config.toml
dataset = "melodies that start on their tonic, played by one synthesised instrument"
spec_augment = true
fused_qkv = true
moe = "soft"
optimizer = "soap"
shampoo_beta = 0.99
precondition_frequency = 20
final_lr_fraction = 0
Rows from expert 27 of block 2, named by matrix and row number. Rows with one number belong to one neuron. Each number is 128 + 32 x the weight over the matrix's rms, rounded and kept within 0 to 255. All counts start at 0. Numbers have three digits each.
# up: expert up (model.blocks.2.mlp.up, 32x80x160), inputs 80-159
# down: expert down (model.blocks.2.mlp.down, 32x160x80, transposed), outputs 80-159
up.0:127110139148159087146065078116083086122141159103137105105119084120204165187171160131117097142165113154112096142155099121101096176142138103134097124135160170123156116148173132091132103117076141130118184155092060214173207134135115135134088086
down.0:158185108163136078155118132176170128143116041132107140159062145106138121118048096096121154125111171135170163155063146120107110073131151141127168172140078102093073154097095120094052109123200187094108100082157124091121134137071127153150131097
up.1:157101149168099116060056075069117166103097094174145075139101146133092081075117136119172096128128143138113066119170142142145124111106151133156114137118116131133113141171097102151101121000170159158100185149166164149121137132097158174104161179
down.1:113124160141152106106156205089091151201133163170190137035106107098077121123145119133172158084089206082067128118132113149117081136067081134112187127140131169168149145129171088161097130143097112147130159134216076112106171133167173099148131206
up.2:127099097107172060189157124116122147114171177087057115177158175124090137142137131092202138072097144145090151163090144139098169125116110149156174100089104143165178120174138109095137107129059100110159131105083168217075154138133080077142093128
down.2:146147181108141148087069107131117108167012076115182084118129128188066146125106103110072107117136160194149135089162101182158185120094183101146183105154149124114085141143158115080141094162172177091102105120118104104046116084106137151091080097
up.3:145133113138159105178108134139150112112112191084185184091146114161144105138167146144145105118187145166144159118125088121107193161140065170150143133085138142101119153127132187079132140031095157120119110121067122104145066096093118154066133116
down.3:129113126154088110136114127163125070143154101108144122133099132102163167135076110053109120096064186168120142101151151212115176137152173078087151141064110099135150103148106153182168104139169175147135129099132089126075160164136133103138120180
up.4:151103069108088083118104099114149120146131121149071129137121122144065122095096163079183167157106166150204070164148142076125119057156133134108188138178184109153112094125105145095115169112178087078105121117082093146153182094139125116137090123
down.4:106111120127117141121169141092091115070179174106115064105167165156155119114097103157111104089135207152140128162112185128143100176082125116151180142152136172152139108164182115099130084142132120148083154136127152085120127181139152103102172057
up.5:140166133133166065060064169171135181111149200112110182149115143126131142123102212102107114124133102098119160166140131100131102134132138065140125152145123103132146144102146092137200195115172110137160083108155145141132119146099127143130162200
down.5:137096073152100166128149061117134104118083117177154082085145127122150165105161107098138159169109149124114148109145072108175147142115088146119136091174099089142117101167123070103125116118147134107171125100191104126173154127101121105120099061
up.6:136125096133157133078169174128090085144104165137132136114155138139127124136070154110119077114158164094118186201144154170189166121112093094106124157094155184132084168117104111129159096071154162135140088052151069103119182172166167119155148179
down.6:167117148132157130128094123072173153096090117105115094106139152124158120137120135185080137081093170158131074120134113119147141140126106130156102102092121125154097114118154124106091107114075169111144106069143113095155150160128107152226124118
up.7:176120148079155084083098148084064173127134106111207074133138166149127098082136125130073117102123103198139144097083112127122144099106153131127148119123188162193137163142065093165154151112165106108149064167133141138124125161095134121159106114
down.7:133137101166002112158154156158119159157121176116076086083129123053173115125103202181180132142130129124117166163206150191124087049125174157109132222078039105162135109148117154045170142173108145116126109187143080105122182114070101110138120134
up.8:143142165114116068116195161188076185147145136158156122123101119101112144127192099125169099070128136143108174170130105188152173089133101105130099160159174116120095151096147111108120146174121210127081139084176161112165096153104129116097131119
down.8:177093100098093191159088163069160103077149122153130156159171128175113109118133146093114077168156161155134119119085137124125120133136101134119140088094072167104131116140100122139133165200130120093072132123159079111058136135166097140123146152
up.9:166091119133101111110152098134147087133138170166136147112097153128114121176140132099140076132100096091113141140056036112176088190153098150136094148109109088106068079091127092122155176108175124113065123149134107108136077104165128103113162137
down.9:072178129139140183142104122121119135151114096123090169115188159067219109155124140155045132082145103152097142095082137097139155101196140113083160079147160130111112153135168148153122113107120158123131134111141129199153141164127104140111119117
up.10:101152205140140122073090093173120187155082063078174131173167136101106173141187123091126093082130126178108098068082123134180115164135112112139148110089152128094153130153155085137127130194063114131102120183161081135125133153072130104140124143
down.10:146139095122100122150170110091098151127186157165117096140149122149187139151133140118094187138127132098099134065155152096092158047126101155091114116123172134130100177104118173100121103115168157119158084092098065126162144097136135120131108113
up.11:098136165161148120057108160162090143152113132135178168115117131159093144172101103092129109108083107129135129134170174087116156062120151113130110136103129129139077077097147126107154157133156138122160113128133085097211110156081120123123088126
down.11:157043110110079107155130078104159167133222155168162109132123112157136117113139107107128159120116129188114140137135161144109140143150146160104113132139101154143135127169066123107087149121110086076121103054098121088126104191175114130093072161
up.12:136063157149105157099095131147145114096114134137148137117081126125136189162166171134117097128137122098130157084077073194141115109128150095158107117141071079155159100085100102134189094085100083126168122081144088128093128084140151048130045126
down.12:104150103110172105073147163118177072112129098070118114100121089125094139151099165171164177061092153145104173083167160119112100160156158151104137113108181153139081165115086122129125141128104167151154135204161172100182130144136084114087116107
up.13:086133144129159159150092121161123104124091089100121169142158203196151087033107143142130180110189124131147122121095060146131131150075096161062127083114132129186114169073174115146096118093113084084129144132138169151113136103171136121137125070
down.13:138116175150060094178172152159095148119170101109177134135129196156077092117150169135097057231193106130193194128116110167071091150140128044132169074128084124115165160131152170189168124085178141130102108126115105158144154105125124159124108129
up.14:123119141165094120074158156142151064068066158121169121245086147142061090090136121192137136145131175087127062094157194119140180162116149136215123110118110068189141129162148127130104120129093035088129080087106145141164109121157148120142117149
down.14:164086104101138149124181106189094117158086152094092097109152083163164138150143101123125079144187123087143147152109168156114124122124123137145164125151161112116168110112154147111125160125172189167142117140166146154135072121108139110143156174
up.15:082161121117127167153134135167189101132158113107132159186122111117097166128088144061092141088220174132103142059183163131187088148149167069134069168076115108172155169138136126089130108152132081147084161100158131085133153103117040070127114093
down.15:135106073132105090086138059176085069110103153120129071132141095139070167107129119190136100114065114121097101152100130136090095136162129183124131129158099144089134148107091183168069136107145057151074143153043142166112125183129137193107097128
up.16:174202111102131152129165163158113155146123101153121143155128137136138063178110116112124134062098123138085185151121179110134089072132115138127076108136103094142189164135103154155111118102173106118158134130110095135169123137122124174128160142
down.16:148130093100131118136113117123086065136164131158131117169120188098130096111073128103161135145100117196095122132132086170117140128103109149128178135221139130155135132088165080149104122103090078104076114107164138136111087178173155168065208124
up.17:064126098072175092132128123138100120083127176170180077156136142146155137144160148115139144095141099144097159141160125090127169077121166135118064142170193165145166151148177104169138132092115166110198093132070105096165178115110024078071116137
down.17:097050078182133173139153114129117133121089138111108128097099152123117155067116144088135150219131127080158166196145105123153130140106115060172086091136101200078111129123144102118153152156194113081072144161133147167074104130152125192119116118
up.18:118105190119096165107115101094150135116162143121082131130142109120106138113181099145201170139046134150085128100147118151187133199085094104086110099150146132129108144131139152159165106137107219151107136116169106122092198125167116164147140095
down.18:183151175159144146147156139058099149103143148169136083110138118138200092166141121147150142104089199152102132117087118101127202047148133091131092138088139105162074162114041136123115174149159137192139123117093124148181115161156101130197198159
up.19:112141122134098112124172100151139129153104068187094146120142087105112108137086096135124087097096093158112148120141069076134149116138141154115135097131100163156117154098145118096143190155094176165135148157103109132192085138150140118123125063
down.19:095073148103125135174094204166127147141084121141139117127141115167062129089190130131162087105078099128112116165081093164116108130117089093137122108133100112159123100120180119138086174165135134108106147164122130153105118177127179133136144149
up.20:115097118098147098133158149074152137154139142225058120142145059182146113174050102156148106112127135166156078125171109177135124152121122142132080148133101052093113218101083142134150137135152175145143159107137166134160167156118139141141252107
down.20:128097042113146105085156168181208074147106211152148084148105111076142112136101066168143099134096118196094165130096146096198091133132147104073141068122195114148136157052097147104116171103054177128091157115127111087157093148165104114159120196
up.21:123143110132148066169135167120106148129106164135214115108122160150160071134150113124119078139156137070126133089133112119128159140099115173129095201081192110185149147145150125109111126142075128056146117152151158150072097118108139106118166122
down.21:086152117102095100104172133161129081094126119099145167125096149064138126116111095106103106209114152132126143183119101132137060146109115125169133096172062093126113100158060147048158124090141170137162150154210091117157146098064116139143123117
up.22:144161131145148080168081142149128144084063168137152127125150147105198088104117153175184173187197114153081134103119151170106159125127148095045116144121103138142128133080141169197087144150122084105113091112074111140134111102102100121113100118
down.22:161141163143107104157087169171086137151136080130117122141152146128118136123182106115154136139126104142110202146192061124103105126195081116174146118159175073101124119156128131166193130086150197156148133099179111114142167133111107182071138113
up.23:162125109112167114061147128151160162154154069133114134090131188119135145204113120161157153147065151042132087184116152135136077157100143119075115097113098119126144134155108116152117128075162163102133129084099160160130061132165160124171128156
down.23:101114156079120145091123054058111134108153095157109047163073160104110095146158131085171158182138140123176114124111151099125212146127127177127137115101149082214146121126180136120055139150119121108127184113162127144130100164162081103108129068
up.24:165119116152137142112131147159166151153164173109145129071143096125170114075134148138102085088125126143087145072110134112104115115143105171149121133149130121117126096116133093129055170141158119128125117140124100085126139133122140084176138133
down.24:121167115163112105173137086123083107102138144109097134147157140152120116114164137154159119131148150079143087119107148158106181134152121140123127140136111135123138066161128129118123132200145164092102155140151132139144091118112100185115121140
up.25:124136146124101124126143079072095102101129144088117094067095118081144123122126147157075117132133097135099118109152103125123118171126160137161116136082169133149095165149195073130155131128147138165141135106123160139109112109095134162102090124
down.25:149127113105155135110122131145141055111128085119098119112182091157068137082087105110163096084154150127153121106137187138145207132128137170156136075150138100099186093192123143165106158148102150102150202133135122136099108181157177147114162121
up.26:132159080145098185095122122172110114110116187167128066175139119143116146166152181119098178136107111138074129117101144077138109146153110060178108107131101114101099117082052099180154122112154086101151097094109101107166138132142102104130105146
down.26:120055184148132134113128114138126096119150114090109166130164113092118109176122114177124157087175127108117099122176101118124184125113105136105157171085087183132135111122140173131151154100097151097132137098131095125173148139141107205102127151
up.27:088184128116135075107127149178180134078130113134096179149114134165137150197184132101082076175141146178182110127137124150113156134080217135098135142121095162151142100143159112153130160104112139158100126123100187135133190118169136108062153133
down.27:092056122165175186072134126136121124158154153072109099156082114067118125056126131151150102099143074091122167136118184145181099128144112149074090109132152181057119152099134198091138104149059149202171114118112145141117170086155174110128154117
up.28:163135174150105136163177127079166177134124133057103109153157103151183125166128134123123130135196071188161069066101146192144150096130078101094114133163120086180134130138072135114106151158054197136123109120124184133090131164134142175133145070
down.28:088127134108202137103139172144161127103128105144139068143086176129156151125134138088138139168083147110076126152124088143139077163162153161102127134105137105139122123163144196092088118087122117150148082117114124131134087066073097152118118157
up.29:138140168155102108105137138141120152162110124129117120077130198104077087077176116099118058090138129096071142151136176136117085114153160155166192198124108088078088141108155095124074200115108131124127121121163068129112102079119105109148141225
down.29:178136143197126132168126174111161150068131173148155129114097143122107123093062128148091106181068100043129117130100092117095173116081081083132144147156117085114111136132100072134108089199090150140178088198143112136121131108077145166154121196
up.30:118095117183105152107090145156064131172168172140155185133122100084133174102159156138098204149061063108148151079105131146136122124107178105115128079153182125172107139155109137139107140134129091114073160118074115127164133101142124133172111149
down.30:108115124150053088126131139154136074106121173121100045105125121174096099145171067087099093079093120180186133154115070137121144182080165149082119164114111133101144120097151141143176108107136114123209099166113143129153131092130132088168098132
up.31:101094101127122091057120191130120153086136125163144199167136119123100111140161113222094085137125084142134114183154119160150116169170139096164119135137147091151114102145129121114132163123178184070119142137188085146113163097115127150111121095
down.31:161158134120107136159160099112101172141170094159091063133090155133091114165128143137139116220161139109134144111125134133111125111146063114138129117171185113090108148161125122131122157130137138148090120152093140102086124119149167122182128177
up.32:067085069149165181126096115144113133126189135068160143120193123098128059128094159122085147128175127099113158118221115115146115105132084132140119165173121121108157146090117139152157153117159173087173150158008092072143168107158073189082168146
down.32:067143135149158077132167126133112138143128095138120118149110141110096164156149125151153131151154088124082160151108145121131145146154161047104126116108136115124192159173148072181118094143104073098151154145123099110135118180082207102170123100
up.33:163171091166162102081116122068115128146128076138135094072149105190095122107154095115119092090088078054184092135115173164181074142117131132168160109107154113081142066166184112208121163125098155141103154091117167144118101136124147137133131170
down.33:137139111160141217150168095123107186150151149204142086204158123060108145099156125119150099142197177100114144113159125088081124154093148121154147182131139120210122138080060128099101125122168122091148083131167109106110118073135172127105130170
up.34:113108062136168108102123091128150161107185109143114084159108179133119083150103096097137118186113125143094154088135165112176191120142110127152181167136180117090180137144137172163139096146066124125179128081090189123164201132088123101148132071
down.34:169065126104145100158109136153138086119096120178152179125165152117082133135144101131127158082127109099163084123105118119061136108148107091081086103133115125132145092127162122085074164071105151234125098120089082086118159072102129153145117112
up.35:146155158124082088107153133140176204091164145097129100091126171104116149178138123117124165154155157132124103103113094144161125095182128051150135127111165147146113153163092102089136068151076097127133073093078135131120092139155098173115179141
down.35:116162117122081193126078173094093112111068149144135167132144141176129150090147156097116143121115182143103107135179116209137103144087173121086164106131105096151081130155167101124130119126170132133137129145189132136097152124142119180122092164
up.36:128111129124103159144168139120137120099137144171162134095157163092155153157107092076096147165076121170150175164148104131109117123190139140130043084132097142125093094062145116189146112134147176110073082176165116142093150189151147153116185132
down.36:131107161091101103103163038138096137123138111149136124111107205143147110130116202102169166091145124138093126077077104087124111149085185185128128102149128152108212186114118155139125150143122163152164122103160122154164133154217121133135095146
up.37:126166084118174148148135114122101123142095172152140156109094094121067135156134162086138129136155158127222141081143111110095091095138082135102123112160082094125075129161133135133090147190180090123120153161145138121146135152146173100161045128
down.37:090199174097173158090144152174179127138110113130170192132092123121123118104138105141153127129165110120187074123153142141091145175139078154149147146125122189167146096139138106148133136107113114075136156154108196170122099105106107066104175119
up.38:184088118162150124101080156125112109188147103120132125161127104139135086099088158145069160121129154100097127172104099111130149139140147081137135098143174177128122138121153101149122160133109108069131126078064125121141205134146186179156140116
down.38:064181139122096144156068147096170102095129143140165104105136183143171165135128087115086117150153151117110130114132133112133137143148068128173146098107085178156161081157143104201130093133192097076147077087110153136151148108084112074166128108
up.39:168154126156189181152141090097116113141145131104112100175156126152114100142105179101218048142146135125121136071103083123137170146139156150121135136125085152137066182120112119128129146147107113150184194163142175132118054125137132180103086157
down.39:127137129159092131076129096164125179164126080140114171149102137142191120119112119165066147108101083160120078116140119115122126078109134113133091140152128115128107154123144102153145110087183098072107165125134166132117128175168063139157119139
up.40:137135162115084172138107145142106128154099110051114134213119194143092124085138117105122130088174159130110116127137148140144169092145124109142131151105136066154157088168097148117126142159163138146131142188168041164134153139143075154067127136
down.40:157118087068109101218140094161126115106142173142176145117163119152121141073174058131141165107069100150177138146121186162114136127181114208194117151119195141097137181148155085059139140161119110154118109137108118105116122126154133175127143134
up.41:116146094148127129134146139122147092148143160129114081137149183118080153119140144176144126180126114212100111119167117132161131095167148124159175134181118140108122086101153104138102063146123175119133141147125153163132162092138129134100123121
down.41:112141125182114148100151094115100128133183047162176162122120131126115095096113187092107137092118078128091164138161141127102132129115163130110148148159118112125109172171113155131159183122108142160132125116149095129098159134107038151085147111
up.42:118150118155132095088172110156182203156147061093096144094126155160171117099160153197074117107122170191083156076146172095153111153077152091140147109065144128129144115120163141087110080103081098126147111097170151134127096098135160153228152087
down.42:153178131167094099167128172141104120087156098116188138117106147091142081132134121045191136111108116081143078119154070146100113202140131148105156097176160176160112091127094087118162135157147087088135152177085212129141149129142097131087102128
up.43:074155180111123157083059152134166107104167119144067091140183141162115083135103183088109134102135112160110156162086119148167133162125128161130137144118154139155058093092141132141137151152142126123128138081081109150188156072146154121107157141
down.43:146084199181096134127163098173090130152065124141124104156151138122167091090118140145126096135155146069155061102143158159102106056119138104141107145157136126081083134107134106171151149104163081177158131126140143121102126103119121149099153140
up.44:069133152087133107135080127128063160159114089093122134094163091072071115106102102088105092121145063118115097160161096087209137165106130138129092154179166145136105087139119126108186102103118112125119147149097112108115093155075167121112115174
down.44:118157123148160120108143111116141118078120128113095051135097074111197179110143181169146137098085093123112122092105197108128086086131128122142111111064192067122111159075083139135124094137069124125188117134155145136104145156120149118109130149
up.45:093092129161101127133154168114169091144077127149134108124133088064095099128171072112178154086101121087151076126127150101179140062076149108095123128131177103200176116176087122202082160108152106110101121091133125108151178175195104114178077100
down.45:122120095095148170107135062143097135059123163104051062072139119152162142169138163161097072130155155142104108148149160111079150193155155125058113141111126076122202171103146158094155119138149141122099167159141124132069086115087093140153159124
up.46:135180094172113150190116153128112117169068148106136079133161161140238161123117134092127122186135138062096183142109140155128102108166213133147125144144113140145124141131180171135086120159118124192130093112119049151135143115053172150075151063
down.46:077232187131155136101092137141163147144180081151080146120088140087086097065147141154122142164117129057130129114153131116074113146061165136081120178168091133079157078119065144098153187132204110121117068092082210181161100077077180079188194142
up.47:140127163148180133113146141099183105136132147083161080116104156106122109140149147175146176172145134154138157220109122117151102106102113088057152174124100118190119126097066138105141112164139124147126102137155155123108128084108123163197072083
down.47:105097099133091133157169106063145190128124123150155139124139105107110184101108154169123134179207139075170073211162116153066127171122194131111159089102165124088150166125126089183146135126107129189113152180052086135107141117151127092165154174
up.48:128147131119142075176087110210153107073147043136131104081120075085126114125152090107152118104156160072097130123153138148143139130080152093132164107178042159156162114115130104145109143126147113089159159115103193136152162086159198167153140137
down.48:155137118152186127140130158090136121109140163080139182219110107075062168160106124172089115086149083095149113096159107127121210147136148138119097133047150126160104139142158108113081107158144123167153123146147129100097173123137146063065147097
up.49:114128106170110112141146157121079126146139091170150114104098166118141111147161091127180156129100104162131184042125106150128093148105145180118145159103143196092132118146133092143152104109183146100128213180156122195147096131129142138116140111
down.49:183175147127160123152153115141079148167140120146149154128110098155169173139064122113119142102132092168116072154165161153154136122173152104150185110092110128107097164185081122055094138109094126165142138134122146160077136159108086124173111098
up.50:167089114129151146182144075158066113144134123106149173109118179147159078109145100165137138196139080090088111082141139089152140110135118124132173125117087155146128121146093153097119120155089156111076140137102079140152173155099164144157113108
down.50:124146205135164091107098168117167116181125167127163140127098165136165099149131142156174171117123144111141179175119104148111137172123167127109117082157085136122117098065181121111170115059126155133144045100148053158139131118070167133125125131
up.51:118134134132101157113173139155098109058078133145129108105094122150106205106147135101151113139131112127120091109141162153167113121130141124113131122148126112103102151110125145146103122123095200117145105093107143104121143103145182108127123126
down.51:118096185141146083115122134101168154171142137123092153164198183130151200106150114136077159126147128077095139172103176074141095166090150168139138127162084197076031104111165121160143113171102100087108125175158149078142098106147069102114133141
up.52:102103134121129177143117118198149084201123082065158143144143100139144167178156156113115064132083074141146125095114104175116134131140185155146143171154149158151147129096118151165097166154124142102188059172111086135075102092180165184121139111
down.52:156172089120186132149081116091083145135149208077087150150087170127179179118168134160186126101120104124102106136132098090120161066113109126087089121147155094114093164137123134125159128167156133102153141122175148163161142130123158113138108101
up.53:116115065135126177129126106151164109058166124133140137132119125111145143164132095178124125108170138146074100135151063163097120126139176131169174163177172117093162166097103102159096149122091146124049090099117079161121154172147099071139137124
down.53:139121155145183102158101197160079116177041124106130122141158106116108170124075149188181152122155137118157213058119143087103113061164165127118114145170097122113171155112120142156149112188113151045151147097112134047150142169095175173150161134
up.54:159132099145158156085103122161141085144154153166140125151193189149163096086111158088099087156133138124146131148149119071204124044067139121185127121087133114097155119128165111140145203109144128157152080168160101094126136112106074151131104097
down.54:060136161127115153154111116170094116093122138091130116111155117152079093129133158151148096118150123141124175136155145132103103168194084133176097147178135123137089126126147148068112128124129093145073120122133112139149085155041149135184110142
up.55:149155100167134110113154146151184104112125171145144138128112108136057108123090086119158079162122115150136065141161082130130154161121137108110119093184096094157154153088155138146166166143145112093145162123098177149089144190208132114151163152
down.55:157108061053101102105103132089119114161109079151082142158122179132120144142181120133102113158171132144093074103113150122126158131189123097142148122107193147148143161163139122160127107084150160109160108151168111112162059091084137102199154102
up.56:154148170115153155083124162146168152137107085137088168144090075109097142164137088116065088095106112155135107071119103098077058149128099122144174119144156158157104137170105163168160163153141169141129058184132137151098096128120131112124139116
down.56:138128088123131062100136117130119105168183154121099057160096091112104104173169100158136118118125144129188175152114173141144202128134147169096119125187140117180140118130109175102120116139125115138112117114112118113104119093171137133137109083
up.57:161118152121129176124135105142157143091128102151076142190109146101125163125145089138125112139169136166120157078128147156104142179145136093163122076145127161143188138139144116139171131145097189155151121145164126115163107087203141157130134170
down.57:176170128127119133141117110145127161121151129066179166143145118130100164115092098143153129088112090094104141084152131162148158103161117109134143170176059132103109144181175101126093145153162153152122155157133119089134206094143146094065128129
up.58:190116086095116091121102126163102138129092105107110168157142125094096193198180128149145168168135154040145210126141118112116115127072133116108132113119058161124146110157122201111176125090080140081121089146113127148158057145108078167154059105
down.58:150150088116167123113076102080132115120105127200116155118052129150173133125155081051100141159055099204098098098084089092131192163117141108147126193170140103103143103110168165165087099093101108084079113151103094151181085104158150101098113064
up.59:121138115140107142103098089187149107137120121099117136092130085158135137165112164118191113143130119141075115085126145105145141124131144143132096108108101119127127164119081134119131092172094084111136118100122160173190126178086137146146137112
down.59:111143144090172095077124096133127085080144144166106108131077130115108128104105143107150175133063136107074054098126119117144143099136123147137097139145154089097105088083164124129107127113144155117095070134093148209086173071170138195075098139
up.60:105103128077108119149068166143107120128161137107182059158111172115075085125127097171144112200140129139088119168118111195127132124129110175166174096115053117152091111233069142165087086068102196150154140142156064120137113106089132164158127153
down.60:116128136125175127092130101098095124119112144112136125059125146104141098180119139129136141091172088090201147131138141084161131094113104163124151177132135110148138164084086169134161157158185111118139135126134113161121152115086163054149162154
up.61:131101107114142180134104140116129143141076108141163147124171129143109119115120105155159099183134147096122176153156105165112085119148149086159121142091187163108132173142114159153150090094102184114130094096116119150119169105130118173144173074
down.61:062168156150129132127117133169109137151112077167163126108127128153123141113148122095140183137171160172107148133113112086189126147127161096143164106137106073161134107070138132055136117112154103155108113169083098084125167098107141092121084119
up.62:089101075111181144070175168114168152099145128171157167147157104138202142126110136125165073141183117165131125116060146084150180119121144104106064150148133174119107176141165138125149142143152137130134136107143118103103102119132130100134129093
down.62:180113143137163132131141137081057136177092161106135168136103121071151090150119154158136226142165105088187131109114132101107129148126107160176126173125174105148196160144092102126189060092124123124120118117127118100109140104121170073154167126
up.63:158111139157064156135128080145137043137067084088102091122108142199118126103140118231146129132123156152141161156134145075111080116094165101122127190132132111082126129119177098122195149208094115125181118114098092138113165139124179126084095131
down.63:091188145179162118128218080217129134083109170180146166138198140148130120107098156077142114152155109098213084191132139157101117115165210159123096178142086113157123081094110126099147159146119101155143117201104175135129105091144103078089213101
up.64:128130105081163117177102124106113107118123097107089112154096105138156147135124163115086084157106161160054155093071139139152179142121128125147191109131131103154140151126171086137121132066081126085149109122130168164115137195156107090163168153
down.64:128191144094175147141116111175099163080148130145180168139172155103143123146156144114122130147133057144145068072159092097121119097136149157150138128159072135094104092163160124117115084139113141113097086122177173120140166067113145115167044175
up.65:160136106131116107133162141139165146095130099095101067110130133086063170166057095111118082151129156145083128165124145125098153152119100144108177101140168111113123082157109136115162094090090170096157058149140097133143162145115143119185122120
down.65:151117150089166152113098154089142171167054134109124134138163139110109169104193128127098206152114121099114092148140109177158104110140131108162116121141096138181077140082147146107117156163149103134179128107124130114110084113145136184108149120
up.66:086148139169161132088095174174109133062111096179056066139112156167136084105087166145127159130195134174161092120162183154142052120148107098165122115094196162143100093080204156096148139103120139080135177176153150074115124092115161128119134130
down.66:155116119126132110152181146113099122167206149111162134163086105105118148159113094159130099179083158103171122159135097135081027144130063098125094101162130142175151107205110070129150207136089051161088192116091136095126111088121094137147123137
up.67:133137150153132091107045136146111124120110134124107138145171080144071169117126131039130109135080156117083151105152161079089036149165141094114126143088148104105127162134126086090149133059166124184114093153192129138108123149112090141155127119
down.67:054103098107104137122095157157142160134098117149159073086075109111176119148111109101114103190090142102124145113136151139200155156102120139124154172149148078070110164127171140118116162079116102173131113139082185121073100173084102128098042059
up.68:122193146129139158144102126128169168117143150106141112140111178096099063140095156156083095113125091147113106127175139136087166115085157089149114116134058105132124104142138096156072138083123158115107131129113127131160139088111128092145169135
down.68:160120157202099098107118101122129150157159129129102140202125153123124131181118149076128172104082142079118212183082106115115120181161179137127082108142125122134070172132135109087104135137112159141096158070101078109158065076113158091107099176
up.69:173172128132116125136127156159141141127103184116160071131148142133163089107154085116137100140127145121096149093079135130139118109080075041144122157116108187123160141170156181159074128136092104080125106169102137131092096101105103135155091190
down.69:122129125142118078157087142107146146158118094123072096145104137086179146104130203112099101137194093168097165103169196141154103131141092169143161171102144144173139101133125135158110123112180105124116136143157088120127101107143138073131170152
up.70:111144090111051125082130122154150130153092116149147141157134116116129170097122112120083155138103135110112080112098097142169133140149091138135107126094109109128190145129128189201177081100183116131137144142178171139145178154113158122078140114
down.70:115147112105151152184117123127126061091120124108118168072127104103144108187144102161118164139132093131086108151165097097161155135162183119134110139141153128097109126158099142111090111156043062153152166102051119114132072171174164122148120070
up.71:173113103134122088138138145068088150137118132156125119079102096143142098120108134166169122115136147079130105116144178108135124102158166143106127156116133183093160159132139145093138147108104150127114118098094151123121100135177121129120076099
down.71:092108118146144108074139153120092108134178079136130126177118106139125143087173151125136086107144079142119094155131140153149192136113142136122171118132142134144085099105111107161135148127127112083140196141169138121116207090157113120099139142
up.72:195191129099158145154138127056153130125171110171081141083123105109141103139116155239181126115141064156081099096140193128139146112130108121135134069083137108111063151065171106145109109092151143110093089132129126133126066172102130109079092113
down.72:098114103122086129131165206191116124154092193082174130190141076159090094149115127092121126121086152110088114178179114162126080174129119141132130100105105128178128084177173116110194159161095182151119117085159124104103108076104193150120099112
up.73:175097133119121145107148160138143143165103163088116129192169115118114154131174130133135128114117084143103085121160152136154133171168170134108134102140109093116085137132148185147122091173113123112111093127138164086110112176159115157174095098
down.73:170100137129154151126150162139156149124135069131091127145156176169097121122123101131107070063146126102147141142064118174061085132057124098137093084140069130082137112136102162127113131141139189088157146108128117133165077144165089190073114161
up.74:113097194108115081144132132114105094101118166080174159133123109094173139087113181075126143140114094128156111160089171107115153115141145089111141138125184120160141136158079132144115172133108100096133112162101062155139078140131137126125121128
down.74:172130109082104163116098096178142165090175095091095137066136104131137111104163112172101124106082164159158123143139066133158152112097152139147073146080134128078154132101157083161090082121116142147121112140102092169129099189150139098094128122
up.75:163150124143161167105148145152130152185126188165156098179126145098127136159119131145074174147120105157143087140110149137170051113156122096142147044150131081130164183098143147165110099142105145118119100139135131125116145079109186138094227156
down.75:081142067137097172108110088126131065162193102116068146168187180156130051188085135165120087162156125144114160177149151110147082141090080094100106137118159153150132121152138128137139106101195140098124125104099092091179157103083132085142173083
up.76:103115127139183146156171112109162144100168188116105073135131107143157138111128129099148149158138083177107173155136126103118162141099096109094139081098139135138143086100158188138110178135121074102097165116153105112110151076149154126138095159
down.76:114091102153092095122072140144122136175120116114122176145112127129089156109146114134076127125134102154118132100151123111154112126105168130165139114127131156134137153157114117159116094145170113120157149115142097124159125114169139157088193094
up.77:144088132107132163048141143138169081070120106139157096158158126092142131105125207117100104044103145121193085087081142129167132139125106118092143084103135115089137111131107153085135181180105149090116075152165132109119129176158037170153146228
down.77:166137115096088099134110123116149101127128101089135198155095063192185194200114096129123130153097095085136150139136128133129141074098101163150067121040143189060186073140151120153148113081149145188131162106110156229078089128215138110167088118
up.78:196119166096177112112117170088085073150137112075111113072111099120161149163185132189182080127103160169069133111090174179098168101095127117097086119103188132136164092137190146111191084063112204123148187159086118216133104118053162006188129099
down.78:125104208077134177199130163156187139121113179180106137098074080168152117123104106107192136140120101152197097154177109143140123183125092166173085056098092092102150087122156163120097119112124132127107181124093073133086075153108147097072162135
up.79:130145072183119138138073109202117130101154151094126127119191087124140141118191190089123099183096135121098088077154136160137172157110157157136133159136125145200194139103128165155142114138146085147102085126147109143140100114140117101091168068
down.79:125105135120200108101140064170099072075181159153148107132101147165119102152110119135154161106128131188089113142113096083080114130106153097115145090128182091054130122076099150139135115142084120131146056156133165133138114111109119125133065103